A small spectrogram enhancement model, trained from scratch: widths [96, 96, 192], batches of 96.
Rows from block 5, named by matrix and row number. Rows with one number belong to one channel. Each number is 128 + 32 x the weight over its row's rms, rounded and kept within 0 to 255. All counts start at 0. Numbers have three digits each. After the name is the row's rms in percent of the matrix's.
# convs0: first 3x3 conv (model.mid.0.convs.0.weight, 192x192x3x3, standardized in use), inputs 28-41, a 3x3 kernel for each
# convs1: second 3x3 conv (model.mid.0.convs.1.weight, 192x192x3x3, standardized in use, transposed), outputs 28-41, a 3x3 kernel for each
convs0.55 078:016125086115108101094103117177104094210081039123112100103087094181112098143130131191115132137110091087078168163131091122151108159091128173136155145110134164145145145128151205169104200146139178189145150161148180178123132103084127143107068086126134138131198112060149132116142102136097082056054060031138115124102120128097107154175105116175167080168134133171098122228121094071119107
convs0.56 084:099137095116114144086100108138102127222119043184130122122123126160142101189115112143116163166109130106115118107157086166122070129126101149115159144118146156145105125126121137189126242175105158185148186126121185169125079099110098075100091071073182154149181151083192210130111083077151128081108072099103134099118100109122108115152123098150104133162133092120104133247123072185187121
convs0.57 102:128135133128153159106121134112146150167117136234223181121128137122101089163141147102115095110088088073068073115062116128112130139155125136120116135131138190174145072118121114145152199209193119128144120076125142111102143134118132135110182176143137144143121103125192172137103142102108130080104111093106107121163158135118138134096124120147151145248208247150130143144112148207190174
convs0.58 094:058098031126111116098148115144168201110124077132099091117070121169113141106137118144090126052103091117090104121117104142125118082117116177168114133120103111145142114160190136157212155156141195194181114147143085148108146138215141109131153117091136160255126125119129118056127133144084085046134104149131124135168115104154165097100138163107134181116150135125146202111173131073069067
convs0.59 106:078098041106085099119152129143116077167115112148107089135118111149129103172128134144161166171148159112107126133107090106114130145115086145161139120126111146135132148139129186121121161101095179164177178182123207152156133106127127111090117080068142161152200140126180126093133124120137153122123099069081104086128101111127116115152124113162114088140114066170139143179129108116075068
convs0.60 084:113125073142056074116075107104107143092122255102125184083073124141128180111147174166153160124090169111091061144095154115129129129149114136131133092139125157168176110110119170172206088199221126136160098152225121173141169133175105132142131126144120140134114140221080143164157140154116066086096065078123120127110146110162138141097086127151156168121108182146130161093123254105101095
convs0.61 088:097142109111137161106150126160154156206143133184172187144107110153099090149147129112104127069092111107076091095090127095115125164134124126144112125115119174161171115115126157133181243185175141139163093093121128100106144127118149122156205172132087143139172119104177193164125115149095152099160128091124138121109127134128104149088122120149126173218230201136128154158131150242177173
convs0.62 120:170138174118088103084086061115111107080125133131150193137126109125107167114115168127171169194188144235217213109153106113092147113116151067110072106169113055099076101123132120137115147125160151145099123146118114140182114105093122135115125152157147153136137161184112134222138125122161113137176153137115114124090099085070070075107101122127166135106143145138115105131142132173199205
convs0.63 097:088078102110110126162144128220115107104142098113093080152121108139125116120147136116120122074078090091099107145121159111151098144140132196138176150097125099180195194193181189153115127116098177167126180151120076123133155141135150073084180124124180103121150136101095113088111098109088067070120114088082113115116116135127127181174128159166135111137134127189140094049111084037029051
convs0.64 096:132153131145173115109120146153134155179121161128112132143081161152112133132105138107122161110105113097114092088123149112109104118142100153143128127142163182169208104120115178148178199219255135081144096115161143092122126127130148127129142121128138113174155121163112136124163177179109112160096145128115157131140124096125162123117111110158115156160153189129149152155163179152169123
convs0.65 093:127154104124087057125094072088137231068126231133133148119127196121136204119148134119125154116108160097124063094128176118131142115105129128110120109129147104126173154110160071099187070113157133120176096133225140172181111121166101150158102117136103112255092135255133123171116136118120117108122092093130139133108131098105127100113110113086124182126115154114147243119177226147116112
convs0.66 075:118125139113136120139050087116120168130132094098141134149148152120133105148111115147168141098052106137084068089075106118104090176142112149093135125109152126167124151135132183192139170122163185127162158179184155106171117114182140136129173153124181132192112140083103160137138104095146100122098160116147106131092085152110107127136087108199122108165133123134171208144132126120080096
convs0.67 091:110131124079081146135100120166089030226161070122119117128103057220149133121157122152132137064102097068089084154136106159150132153121135109143155153123112144149151080119124238183122205150085098140097234178092187111105123143112090062054113104135153164096252150092158137122163145129127092086118073066123156109103111126122104128106091113188159107178129076163126121219141123036087073
convs0.68 098:110115117069077129109102111156121054227132085144112127166134102195141086156152154141134135163133116103119152149125081149116111126135129108119152112103118163124113135120130165137103210086060142146131188118117171150137113120105101075088111107085172159108224134087196142142138107128116112105092096116118091115104104105122105129138115122146120118164071083178129111255147092125117131
convs0.69 115:103141100140157165089122121152138124168102132201148150128103090151115103150133117127150135113097095103092088093090082132108092125107103109143101122144146205171163109108105135126127243217213147139145134098133139127081145143156092135138173148125125124139173102119164122126133135152133106131122107092120131092141133142130141142117092105157142154204180195121141121153114132165160142
convs0.70 092:141102115088130127122133131137137108124117112146165135165103153109138168090127175139077095117116100159123175110134111099105141116136109130164159163119072134149175085117099194146142112174135116189156166122155155158150143112074147144099158148167176104113108142142110105208116081096145110147133136145141093128092103136100120161139098107194152131165170165185176184161140165168150222
convs0.71 118:095136095109123131096104113151149184170146149106111068097096113152123125152103107157172164103131114040032027133136148127101109108103107105115125161119139199160168143123133172159175188158158128155170150114169128132151154128159151118144136105102142127166129123105167102100114146125129133117109069101108124096163133140107132146108111126159131158183156193135168159144111090073061064
convs0.72 075:188155166147109113071098073112145120207124121167170129128063137163155162163140153135106117161096132154095111133082107143121164112135102139136153136140114124131158068111131186190179153175158123127170133135155173152121166115154141101106117134087157138166135195176108135151118148152090138091096095082161161130123096087122120133116117119135114182166162186082080109172141154233197168
convs0.73 105:075081071132150123104107130100092118108124162114110117094070080118105084147105121187186170130108098081056083128094124139117145119091111143146139157139142209142157096125085114110146147182212185184150152127170141164181114164120161151144130138123158098166105079183170164139109153119121095107098105083098134107105128131142131126123131111136081118170155215131140130094123173130129114
convs0.74 101:140156178081085084119103103123161123131149204083172136160156155114141162104092170148121126181150149210207172172135126130109126129108126095105088102063089047088090115119112154103103120173128133177099165183174161169214096156052127100116104095069157158180136200200115181177106117149138145082141115162111113186078078096099078064126150110099104106081121110184142094196184142164170194
convs0.75 084:131195097154165138124132112161125166133125166088127127122067096120107147141142122149134143107090123078064045080154144162106104110156124112129152140106103235149183114112127118145194156178218178111130136108185117132110101152120147084131157155178164139166123102137135109145175133118119102135143099059125167116129140133103135113059136141164135162178131169102112145163072178172082129
convs0.76 091:100119099142111077121129099142131127069110239095167201142109101125114184114166204116107101093103136141148098109118128119109144084100137133131127134124128105120185102123078128115142104160255136148135110112156123142227110106107120136139139156189125146158119123243103136207117125111124103117151125126130128120150123099133119119148115132118153138115122145155111071077152242127186216
convs0.77 113:140145104119121041103109073091128142094161255107110112076072106105146240091141161148147150088090115128123096138090121123134151119087103138141092126120144114136178147142113133121175102147170096075147109148200116124148149142163128140151121156151098124156091164255117135141164139153135127107136101079151163131127112094131114132103111123123155187102112170117123155103164241109087086
convs0.78 099:101127110137148152092113081125121095173122163139127150074104099120105128138111126145133146159112114075082052105061114143095111115130117123123096124142153230169172091106122140124135255217253129120145106122128127139152114115141130119127170155161126128130120094135149143131127134124135132115131081101117107095139135124114119122104106104085123120189170229120107148172142194121134099
convs0.79 084:124118153074077127109082099226128062186150127137112139173139072177133128128140152155139115099119140086089148133147106098124097149110108083079151111130105150122107129134156191135120133112090191164115221158127194142140118078094113099100153097101179177101223141079158124142148099110106103074122117111129111141085110113110135141146130112163120081141136099255170112170145098086105097
convs0.80 099:115132151134130107081063062177130121178133187157117136096068091159083131153137134173160130154092105118126101148092077141090116114131088138124126143173134176154182072068081148148178202126197162126110131108158169151101125146147089106159104076126141140144162106199154125129179175111164128151100073054162168113101110088107098102130121127133139126140098248107145107211133162185132069
convs0.81 078:082114123088090098064132103125090133136107083140095087071093104134140141178129129184122177108109128096101095098088139088098136149128132146173167102115166141156185138096084192168167198135126137157162171141139137200130086149126085112135126095086146137200167146128185208147142140096139133117131100065128154160175133142124130096120108082119139151173123130117129161171160125177111073
convs0.82 084:090145063042081131102089145172191145118153171133106128133078145142117131132103143173095115090129101074030039110140103082136144074125133097139147144102119178106157152111185132096159160170185153143189128121198149146154122121113128102101124104093143136221114140201125139125150133115136105079155133133118125057124119120106115132120128129167138152127183145161146176159163148081079137
convs0.83 112:081112080143165145097102113142154154108125146090110082092085125137123132123111105167155148118103089042037049136115123110083130133150150121142113164101176209180189136136130150157161197169193124111148130109143130123099145170173152114148134130113117132158142123113126127113166187181131127123120110104110150095162154161124170129142123134142136127199159192166129167155116152095095078
convs0.84 102:028058069096118123126133133114123146061126113071099068102124119148135142108073117181151129123088090094053093124134134097134140075135131138154146177108138195125183133133165158137172121160139149181190148139155111116121152158149100140140108083101131163187115127145123135087136139121110061070112101106099126114154124153099133151121146134101161187125120166146146186074084099031071069
convs0.85 117:106105098089117140128115135165109073239097072129113128145111097209114076173130137154137147128110114073094097153114109140145105136145134124138158133122134164119085132136134187143100210106071147150141176139091182125119121120122088068075106089095211130109255113094194137119128092111108093093098098100088095109125129135116128119127124141178116089201112095163123099236120074096096102
convs0.86 087:151138129116115069067069093135091168107171255136133105091059105136145160121137161124160126113111123088121082096098137107103148099131090172181157124086112131164173141119128147184205101146186155104159139151205126145162142144146131113172140130143120092191090104255125139168137151179128122099126095089122136127123113149109109112138130139102129180077119195138116171124115208100125096
convs0.87 101:157137109091133141082091095158100067214102094146112113125089077192103099157151145163144139149121095091099122137096077152110122161141123126137152161118153181128102094139123217139121215166105159160132163108077186122096105124122085075112106103094164119118232115094200135119148116113119112102095101108119109126109114130110122088104146148195124112185126102184136109231108061138110106
convs0.88 092:116103126141094152064104083150132136210118054209202210106098080149111094153155144109113075143160140132062088130100094107100107155167136126138170096118123161169097042088108130109155255195159148144136140101089190153129118162126137149119150155162135148128143129096177198161119129078125128116084124118120122127119116101105127158094118113149126153225202135077101070188138072255234203
convs0.89 088:154144158103106122138130102139145167125140101164126139140169194194158172162144192039085124125134146118158144181224163119178145090129175162150176078080136107113136113113157131166123108144121087091135126140142080108130160122125102078120116126068102144143153165127149155128125151136112087118121099076183103122120159135093100124108144129102153105122168080109160141106109101108102145
convs0.90 135:084066067130108121166133155166169241094113116089093093142155168116135129086105088104086077080094088095099090116135145137154113110113113166148135142113135117128153169186187137150173094117118120153182129136168072108075148149159111084087128114093140144210125120130098103106112128114079086081120111107106090098109119110122109144145164183125133145135145123157162203103113095057069044
convs0.91 116:207191173105078112089068095139137083126150105120118131129153123138177136068113117141143160158142166170196208124098083126105103133093110054144098095087079065097093123094138095148117074135115114133033157154136132127133107126081096122123113139134122137138135150128072108122127137124140130128174115140193157148099105081091078091090109091101131134083078127141168129162179143143200213
convs0.92 098:122137103131139155095141134149121116193144111119128096106071090181125098135117088120142136084104121115088082119103104132113110087116127141127134114136173200164141141118114196160171255192166139124117168117087147115092132155129108112109141109103167148146199104114180116116137169155120101101117116113128089132158130145119115112138137140202154144225160159147126148239173156099125131
convs0.93 119:181160157101102122065073089149131090097109083120098091118121061149139111136147114138176178176184187189242236116103106101044115112122124098081082087111128053078091161135116129135115111129110111130122170151137138171155123149120155127089095120129122165111135155114086129113153132143096105133153166149132137133099119152081118094097137148120140118081121140171120112181184133173217165
convs0.94 083:090055100113077135080070106120128145095125083116156111102074108115159093095101111169119135120106141114086120150094140126120138185149143138172178118162141160178139160163144165107143137084178157152163162155143169144109095079102111094109151105078161178180128119099128162114126152139068084093073119112118138125100092153115109143101134129171177155112167130183183169078124108114089058
convs0.95 077:100113115059088101108110104118081135207135098153102109126151166177132156201183099113106157104099135140143124137131128122128074134121045133143094133127106160108136137155146153114120153089091137146149174178101212147132104104105107059124150091093137224173199153113164168081118114121096080095108095123083151181140111131098120122108144150132155094151120084155158186214164082142157099
convs0.96 120:081080076120118138175174166153171248129142132093115082123142193123123150102115100116107091074082074094077100129131124131139119135120119172172165138134131152141152160162184114122152082108098119143216125129148078107070141136163112102109130122126154151208110122138095088118132125121087093104097091091108096122160125122125116130153162168123136157118132109114149197069104100065078067
convs0.97 090:159180124110130113087081105115073129113151161092142072156109147120146226052130163112125133132140119116147084087127159116079139115099118176181149121107170133142152134125123116154179124125171128094173143162187108134129115119165102117148146120135143124163109135218159136166131126171091123121121122100160156139125113092077125106101128091143118189111138186117098145134121185118131133
convs0.98 091:114116124114138127120130086156166157135145117163183201130134146152136120176152185101101094110098063109108114116127072140110128153115128113127136102165126150155158075083078129156146224195222152146116150108178162155160112087129136104096168161174114155178155151148149139216112093101072093114124138083131119115111125114127091124128112116145128126197207207135153108167125116199196195
convs0.99 108:078042034132119097155160144130164190106086056078108101113172192108110136065121114139105101071107094088064101106135131130138112124121145182149155165138151122169160181199179131152163106095081163186187117134138133091098139139152113135141126161133174147211122109078113141132113078059096104077089113093085101108117137122140145158173193166178124160145136123145126211053100065046078000
convs0.100 063:071128108111161081076134096152138165136144149134124178158113107131137193130132120158159125137095148112093154083129157138131152149128103163134092155067129162189167077114164143165212161169207167148115146144200204151167096119126090151127136137125192143158166129162209159205115109122120112094109086114153102129157122127173132108092069187146151153174162204094187138158144195142152212
convs0.101 087:136109134124141106085086090130141116098142230118173229148102095110113185127136209148130101125090088143117127083106081087155141138094108158132151178124102101142207111112135150154168108154201153128142129167205103112204130093106132132137141158151140141159091159222086129207145128115112095117119105106136125141128121124092116106113099131184166159099121207144115089096140206144197240
convs0.102 096:110133119117088114111091110109095148129114255118122148080094038104120158126109116163144124096060071114055079133116116112115147128103123131117132158123133178171162098146118160139191161151217114111129136133166116155159161114125134106153145121138115128140114131251097105151175145180089111140113098111104139122159160122127130156109077140161169182179140227161162141104157196086101112
convs0.103 080:104163145017092115119090110203151045202171096118152093166149097175168111164150124106130125118117127131128191119140133158138155105130112113112134126096142175177164178147106173124078138150128199156126170162099153139120140082068099070077156132125217170114241148083121144157112083107072074085133095136133121137067143157112104122160175147182141109150122090197150055191174112099139114
convs0.104 104:089118107134153150074118093130136120191090082152134120120106076149084043186137114168163168140153082115077110070070101120098101142130124114113093155136140209205166107081112137131117201173173163167126119108090159125119121122100134112133126115093171172124141120098188150110135157136144131145114100057107126125156150137108103110100101109116152185165181196109110126157117109179125089
convs0.105 088:156106166083110085047089083096144158164151223134155081127108105149158174110090138125147131118123107113174114095120107127111125114080046090121126137108119158167151095106085120193145182118191096141135143140164172147170127115118153143146119146127159139173134142255150120183142125148133140062125079068099082139121132141063109063133103112129181186119134148135166106142161149133171180
convs0.106 092:075033071118103131119078101108165186139115098073080089156134124140119130142139116164137132131141140065094091119111140141124123146132112114142169150156113169147162122142167177154174171151160174160172151147163155137153108119130097087117125096058155133179156119118131129121121146128099110103090095126101147106128138120119154162101106127175114166161130110167149145133135145081075078
convs0.107 109:088106083136137148104112103113107128167119184115100127126082072121096115111108112178161147130104096092082076134094114118082084123130149130108117180143159190176201127096126164124169215196224154139165126108176118130108122140121150137145130129148132117152156110145112108123168168162120127118110102105123109113164136137130135130110117132149147165207180223147124147130122131102105111
convs1.55 079:063116106067127152077147168135143157123119109163146103175139089114164064133136131139168181152155157106098097151129099139128099090136124104085135087116122136152184136118128148116092157146136155129149142106104199107147131111105101138167082094128195156124162147104166128142105133175102149156079081109061092095083120151108135151141111111158126093189147142177178174134128128079083094
convs1.56 074:088112125075134146069112118081086109150129121221171146142056091207101125150110164180157131121122126095086098174171079138152133179116103095082079126130150170128164159112098180117120182157154127149117186089110155119094092106115069107147086083131165151127190124050195164100139178162105141139088131152117152122120143159059108137164124107175101094171158157184155112134091110135113125
convs1.57 107:108135136066137128044075071112120081133107089206141123141080113223098139141145140183168155129147128112111111159101143136108118174133156082088082132155129133154178143125123163150132184187163131143136198121141168150111081108138113133155125127118147117112164125108169157137161180173095143125115108097105123132094107111092102102151122112179143144202173167163135109123130149146150154
convs1.58 081:083106086095132120154166116190173169129140139079098095161138146153115104169134100182195175172182190130151139150100127099134101128086078104120153080095115140153113153152169125109127119124148120093144134140122099102172124122126110127195118173204122157151135123133113074174174155143162167146159131147064086103110151097150149094130138129117115123116126161205214197174146133100109143
convs1.59 097:074081115078130160085142151184175155171134101176154106198138125159120075205125133144149155140126118099100090161140103152133108139114156091068097124122145115133156140140136158139122157140124183191140154141118186138102108113128108099140080065101219181132204150108196150121085106127091117133074120121078080092096135145100122144176143135157135107175148120178178149122121119091098083
convs1.60 093:107114084154129131128125116160153144083093100138117101124127197066043073108118126167167186168157117100113097152135154134080093142121184073109122127123122152181160133124154107097100170155148135117162067101127147140144109145157125188229110130113151140133105109126156134157155145126195155096110115048110099078147139124130135136112120162118114128172151151174164152134131103106135158
convs1.61 102:083119147103126112059082084119106114143111090200159142142091111217122128166162160176157157130134136120124115115124126146119123175144158067078064123136115131137158141139129155156144195188193132147170163128145167133145085123141115133153123115101180119135156126126166168125170158175123120127089118109092123106110130143078112096151142149171133139216195192177134106093152130151127155
convs1.62 116:203175151183156175115109114096103112138101142163148169086137139097102126141128117058063036091065054110112123074114127128135171164199159152132131198198193186184191086102090099101103125126119105134161083089092087082098120151169132144113125102089093110097093111088136122124126111074125121097116137129189149145184168171120151137096086110099073081108121112051092082085090112132122138
convs1.63 107:099118098083122106109161188166162153103115149101112104114116135162103120137122105154172183171181178152155174114112130106138138085067059179164147152119138100123127162146159133137150136112106108079071096101118156109099165150148152133133125131161124127125153150107142088073166166174170168172115133163109124098076089101122156160125124122133122122154121101184199207198172181122111128
convs1.64 078:100120103104137102075107085178143112070094073145104089129153123122108087178122150180172175151169150104110095101137135170110072168166192105107136086089098121106115146125144128132154184172183135141134132146194195161155124136173106160170083117072137147144127136152196160173173162147144135101081066054118132102126086107077114088146155146160133148220189207181155153166165142116132161
convs1.65 106:131129090206163124200144101171145160097133133117095123164108115095142101076118097144147169118124113109112079145112145133076111115106136098165170144138133179191169122133146089123132114134150116110119062130165072110179101162213133254255112174159122120128050105116082116137137119122155119108154092057140103096201137120184134116103122146081113155103114144131134166115147100131151161
convs1.66 059:108093094077103107122150141164119165158111119096169121142160103104128107160128121172174205170158186132120138153101149106124136143144118165134159040092114117120168149150161158114141140121148091125120111110125107090113111137126091166151113138172184159139164111138138112134116126151141142149146168148067096097096161150144154134163146154164075120141141140221168217183165125111137139
convs1.67 110:092098113096129176077136159142150154088095086178140112108105113115092077227217110170173177185168158096109122104120132116114092141130111144110119092119114123147167141127137147115081170138121127121111142094077221125115137123128107120165077096152149150157154109074196150117147165179142184177051099124106104110094146162090141156136122124155119095188142124200169157133127132094107110
convs1.68 101:089105138078147191082130186134143134101113076212193139129190127129110131229193116156147128133135132088091107118153103140134077165132094103072089104134147137161166129137107160135081174139118157134119155148073165132082112115106095126098063097102156167152187107060157148079128136151086137146057108150081093139097142201094145187139131102183137073177134096170174156102087088100088081
convs1.69 100:075129143091120128041076096096098107117097105233192122128130111207169110174158175187171168147154136091100108149152121118122117161157139063074085100103122136126171152119112164155152183180182142145161193152161226172166076093128081128155098112095153124139168120133197152168150174148104108112079094066106115132091129149076098135148108127192141125212195207144134132107131127121132136
convs1.70 071:114155110132162172082125097107097098118102087174118160115063120114035059198109081128135129142128130135142164096058099143092126145103142144139146105138156145157182154136122129122118180135155146110156081051063130060071064163178105127127107116132108100125138067096178106125151140101164171138120143166120109100095153152101140143137114147141105099185152140110110138169136140114140156
convs1.71 085:080111137093129106090110109142123138102103121183112099164136170159138114173122122202181190164171167073072066174129088156121133107136140119091141059111122119122136162148138136112121143154171140141117171138170203183205137133121098157202055094099152156156160139149157148181174104149105140136063086061087096118132116091100135110146120142159146159186180170199146139145131151106088105
convs1.72 075:097140123157179142098107093103104126093079074255187132119098108134103090143138089172150156099129102114127122104104142149128113131153148104140138118121154182185227157127122119089117166170168112124115137092092106096081105109193118159177141137147134099103135090089169147141154158146165161150098134103147149087180118147105125125156111113129088099165141154151125096062125107190179181
convs1.73 082:067128119116136096083129080150119124119135116181127151121125142116127099153159134180175181138157108086077080115152167113130121144167180076102117152123153158140154137095124134133156157174156147169183133137196131169171100143162161176221119116083200150139149159149183180159149167138125112098089101031110127111131112117103118116163114127152107156173169203152144134122141150121109125
convs1.74 087:164138127199188156156154136104119126083101110127127143094108132053075050142105129106093098109099081130130136152113121119101120109117115152177175193203209194191197090093124100091092115121114094111142027063116067069065113165202150171163121121107096105122054066100099080093127114106180119113135156139158154134184179171143160135092090136080060077096077081056099109107099111135140138
convs1.75 073:120103107127138129089095087156130114075105089128125120119114130082110129110138188175182202170186152090096076172108113135097119150131158079076102102136115093129159158121161124119111175168179076135160120157167149157214104138156095177203095099076153120156112118122169149153165144135153150125072128046091131069116145145125145107139140158155143135191174191168152135152146132116119168
convs1.76 112:153155117178153118116117103098098126120101094156132159106114099091093083103117114135149166130122069119124120104098084134129135170145208085124116172171176160196178106102123126130151174166176096125176071137175095095102089196248118152176110098074125100126084131144136115148188158160172109078131134088161140101172126114132131133113105138109129153157135130081115109115127118135131168
convs1.77 126:110128095159142142129127111149156150072074080096105120136152151030091117158131136154156190159146111117113072157124126128086098147152164087125154137129098142155152119121149094101097153156150137148118052129164126147161104156168140213255110123097111127136061096114128130163155126141196163132116107022127119100161136117131122125113125158109112133153143148141136148115125095101137157
convs1.78 133:112134125131141121083091084103112121105097094189171154119122145195148133140140175164165167111124116072084078111127112129101110183203206077071093138127141126135148118110109131119123176177191124135163138149171181149162078127158103143179104110073148116111114122123179157170161168164095108127090080078110146136137138129100108109122113122161129148190191174160123121068117101116126134
convs1.79 086:114107099068121163078155168160174147114132117172142102147133134156121092193197135148179180189172149069089129164144121187118076140136074130075113085094095110125155131135148153137108178135099122122146149084121237122098124115125111112149059083124101156154161132096159115080116175137159165140049112124088108103108120136068145161125121124158113084199140096174158149173144141087074093
convs1.80 102:100119125124142142083116104115123151105090096182154141147145117164133100190119181160153163122121103074082075137107100121123114170187158078086100115147132135179183135120109133102097178164166109156153150110143162138133110133189116170192113111092145126111135112124167137143160158165127155127088082036103124126155157152096123134139111116144114119179162161149123114062089099124135159
convs1.81 066:062102122102159154092121126160109119147133098162149107154146119164087096148167145196182179139126119094085094179100092169104132190151144092128128112152130165166190156120135097090111151138164144120160177119097147097151131125149112146171080135163175138154118109108166129156152151157154138153081089121061122098107173152093126115156126123131088107163144166186170127093106134144139140
convs1.82 077:108098084107145127113141123173110164134098118102110084137099176112112084192107130167177184202178163110126115173140105138162092134073136088128123091120117125156154135135153137121124148140150100149112070113167155119147103129178100151182100143119151135154138122125136114140130146117201146114108131105081098065115119104136143137130121139137114130181136158178176162165151130079108131
convs1.83 112:086109113120116100101095080138129160113100119123111114143133142147147094195144147177183191159169167072083062126149118146118133172145170103117136111111118105116123153140146136121136168161168147131138146151165176172154131127177119173205089113102159131139136133133169167184163166140124124125061061051087101086112109097123100115143135150162138164201187195163178158153152139098111121
convs1.84 097:095131089100147101149158122159179174123137129069087091142135131124130128156125138169173180178174172103123097120127119138132073101130137098107125070102108149119148127147168116107123135122147156156150114122168131129172138131128127149231111157172135148157166120138122119153163142162156149138115120075088098101112118105142131112124136141126121142152135153205191161163130134080108113
convs1.85 116:102115147075117195081131187127161129104156110201203120172152112170139087157149090174167139156148138078087104144141134135141069123130104104084100087102114098106145146118112164144099164131125124130122197119068227129098146127088078095103064067095144151130182122081201153107148160172095134172056098135103103107095117181115135152134121095156137099167144122196178124120122113100096085
convs1.86 097:110119109155149136129124100188144184085095102093098119135128126059086111143107161158161187161161133116124092167136128112091107125128173101135152112121122149151158134122158102088112145140156125123116077108166113111187100153168125180255113125132144137146090106126114125139153129142187168124098097040099106069168131108146140106117135150107113130158140151170146155149141113118137153
convs1.87 100:093090144077120180066105142130154129110102070210195116134143103181158089190194131179177156154144137056075086089108103135135100138170141088079092064085112134142160128140108130128080178170144118145107191132126216166112123105120096123130100094093144148115178167087230162122138161161105141168033058100093107126114125174094104141139115090184146074198172149194174146102130104092121090
convs1.88 092:108147160085160161069103089107090096178145095197163185152110064177123102167092115176159128095108125102106142150109059117163127141143156086073092122154181157197204150119099171137135187173182112128134180112095133109122104128140112118085108121131138111095183106092168137142142193168110135135099121163100150146124175170096103093155118091171120095182176176109119105091144125164142154
convs1.89 072:130124127147140133132145121142107124101130137108129131062058078106047120065076127143155169117127154164160157109122130111134091076093063154183222106120138129144146164163151117104120109111154069078078129086107085100114139188148109142146115159165088035087098082102118069087148128156139105136157164117143115090127130125163126103109117144116109122099092093167164180148147116172172167
convs1.90 157:106091088100111100183156153144167136124141144062096121112135096101128117127111123184192191178181194140140133098104120119097111062057063155168149095121129103112118165160172127127139096104111118118101120137124113127169166167146133154180110143191125115121117134111108114115178168170171138149126131135095095095099106102163165140124132150135145169120118144187200214164145148102100097
convs1.91 134:171154167186188172157146167094114143097095092117121153142116109089114116123123130071057089090095070112122106135132147125117118144132127159151147179187173171183170075074087077081064100104108067083090084061051077074077116122119127142130109090099058080083055073081094075073113120105122132143146127145175170175205188182152148168065083073067058050092078086083083102098099096100100102
convs1.92 108:078092129075108160068090115136139129097110074190129099139126123200105093220163148194167175159169168079101098132139126152108097131158159114080095088094111117131135154136123154125104180161159142110128169139121229181169125107126088129157096103123168146120178107109208154130151162166120152164062106053073091104111133133086129111134139126188136123189179170201163144116138125115131128
convs1.93 125:200174153178166174134138159120130106101130128160152123132142133123125144127152134051060057079090084119126124132130110147115126139135130166170162180188175172180173072095062076104083113099083094089087071086060100086079116110124125125120120105107088103100068050043085085082098092123126138136127118143179172197181197187142149172081073072061073034094109082075093085074098092118117109
convs1.94 071:100099102083123132120170143161159164138141143097085103166135077148127130163114108174181199188159156126118135138150121127117140145071080090069118072113105125142150169130151153125121163120143144162139115124113131075123141116160102119149063108182160186115146136132142116110170159171132154124104127106116110104117117149115131139132139146138111139164124145203229200183163148080090109
convs1.95 065:071103134070148176133157152141133139140153074196150133136184117116121077111150144144160166126128148102132141128125164159087087116102087099121141111156139136135193173135113154127104141140133147090104137106060167129066131076132076106115076076127151103112191091034160125087117135192116122142121134154088112111111138140124115148161120104158120098139101115157181166120089113095128101
convs1.96 133:092103089095098090176173148140162158132138159061106095133109092113127144115119104174186181189185201143144143121079109113120091068068064138147156092102119111109112158168173135131152102100113122108106130139134116129169173153145138156192120148200115127106136146137104110130169163167176137154149118125111100102099079083173146120138134143121148171117122152181190205173153159113109127
convs1.97 074:115138078143141129133142100153150159103089121146128150104121098110070141134087111156159185140135136129140129139140095171089139168071144125148183146136131157192187137144171107087112159141170137118130061098137094106175113193171132245255144180172097124115095098121108134142136123140196138131097083058087149114183150113132126147134124149097092131149138166167157143155125131158168201
convs1.98 085:118144135104132129041087084115109104159122121213159160144087113185094116179129111162163141123158145106120136129128104148095118154126182080102108128160181130164207154129124164145153196177186134133164130114104160136093082119180112117158103127115152113116143128121218139166177183155119145114103136153130126109090149126062100114149116133131124137195176183134118109126130157151126163
convs1.99 102:097111097098103124159171143144166149142118144092103118135143072157114134103119074172191184188180196149159161094122105153096114084083052161167161119120131128127138165170178148137146125094130110119098125124119111108138166168155134137155124159200125134122123132121089100116154173185154150133140144115136111116082091085148153113135138140117137148129110138197213230204169150128131142
convs1.100 056:106117110130104134089105064112094137109119104140163160170157110099173156146107142156223159177129137124115140165120137158170114091142151119076113133133148137122130155179141163128112188169163174231208125090157116110134111158180136215170124063126185140153135139114148136133106112129138112107112170133069053095071154146091135086173116120134116151129175101144124150101131144134124146
convs1.101 087:148136108133156125086115105101130132119082092145096112034092081085101073147128127129155155159141093120120135155108107149170103141160149113119125138149099161176187133116129142125116171157166113165176089096162161096111090191228114156177094094097107107137110110132185132114172150098195171129086126112143125093123132143108146123121119160131104125197164122126129121158145132135130172
convs1.102 105:104110088136125126082106090152150157109087094138123118116146147087096097203124170155167188173164129100108085113128118152115111148162186125129135123123108117155152145131132127108107172161168132131155079135175177148176111143179123185227102103090156145145104110123181147174165140145172155115059102044105096090120139099098124110130129163141125147187172174170136144144164113125127152
convs1.103 083:106117120093116155060138148174145166105138078164168105120120145122108112194194126125143155142155165106111142151132124144094093132140128125114113095119123107125172129125139142120110171136108117114093139111041216104075123126137110129108066071129171131137174127126194161085111134157120169182049108168085133120104132140079138148140111119158108088176132107183155153155131166074121116
convs1.104 097:075134160099126146061099099106127116164129105216205170151119109152138150161185147154150138102123104058074067143110114150117129182180199069095095099155147131131141117110102149115116173178190162178141190156149197140152086107132112134176108089116181145105177148118209187180165156151081075094065043063102141133116130109089102099129125118172140139217197194164121115089130121110121114
convs1.105 070:080108122139169121099126095158149164091117076201149130086116148073066101175139114148136168114124088091104101164107108148126123139133149085107124147171158128204250143097126141100113194167162166134167142098162132143122094115211120199205096116123165131152119091098147139111164110154149143129077091074122104134142160111126138134119140137128108124147143140137112123088117098136141170
convs1.106 077:087106095072133123103148115182171122137168134151155111170147128135089135197124149179190186176158165111128114129098128186142122126120100089122117079083123120132162140143154141116116163136156156135157157130137172133148107132120093119148099120163131169173156139108177142169158158127117128137079110096064076086099118129117135117123135154150130132171149167223210172166159139109102119
convs1.107 105:104114092100124106071084092124146115113098099201132130142122123146124138208168129171158163164148127075090067128107118127134114163158192099101092119113104100110119144124133143141119185188187135161167175174190204216172091100139126156197103105094134114128153135133181180161146170125119122081060058051104112106129120102100109099121133147176159160219198191167162136152162138104118126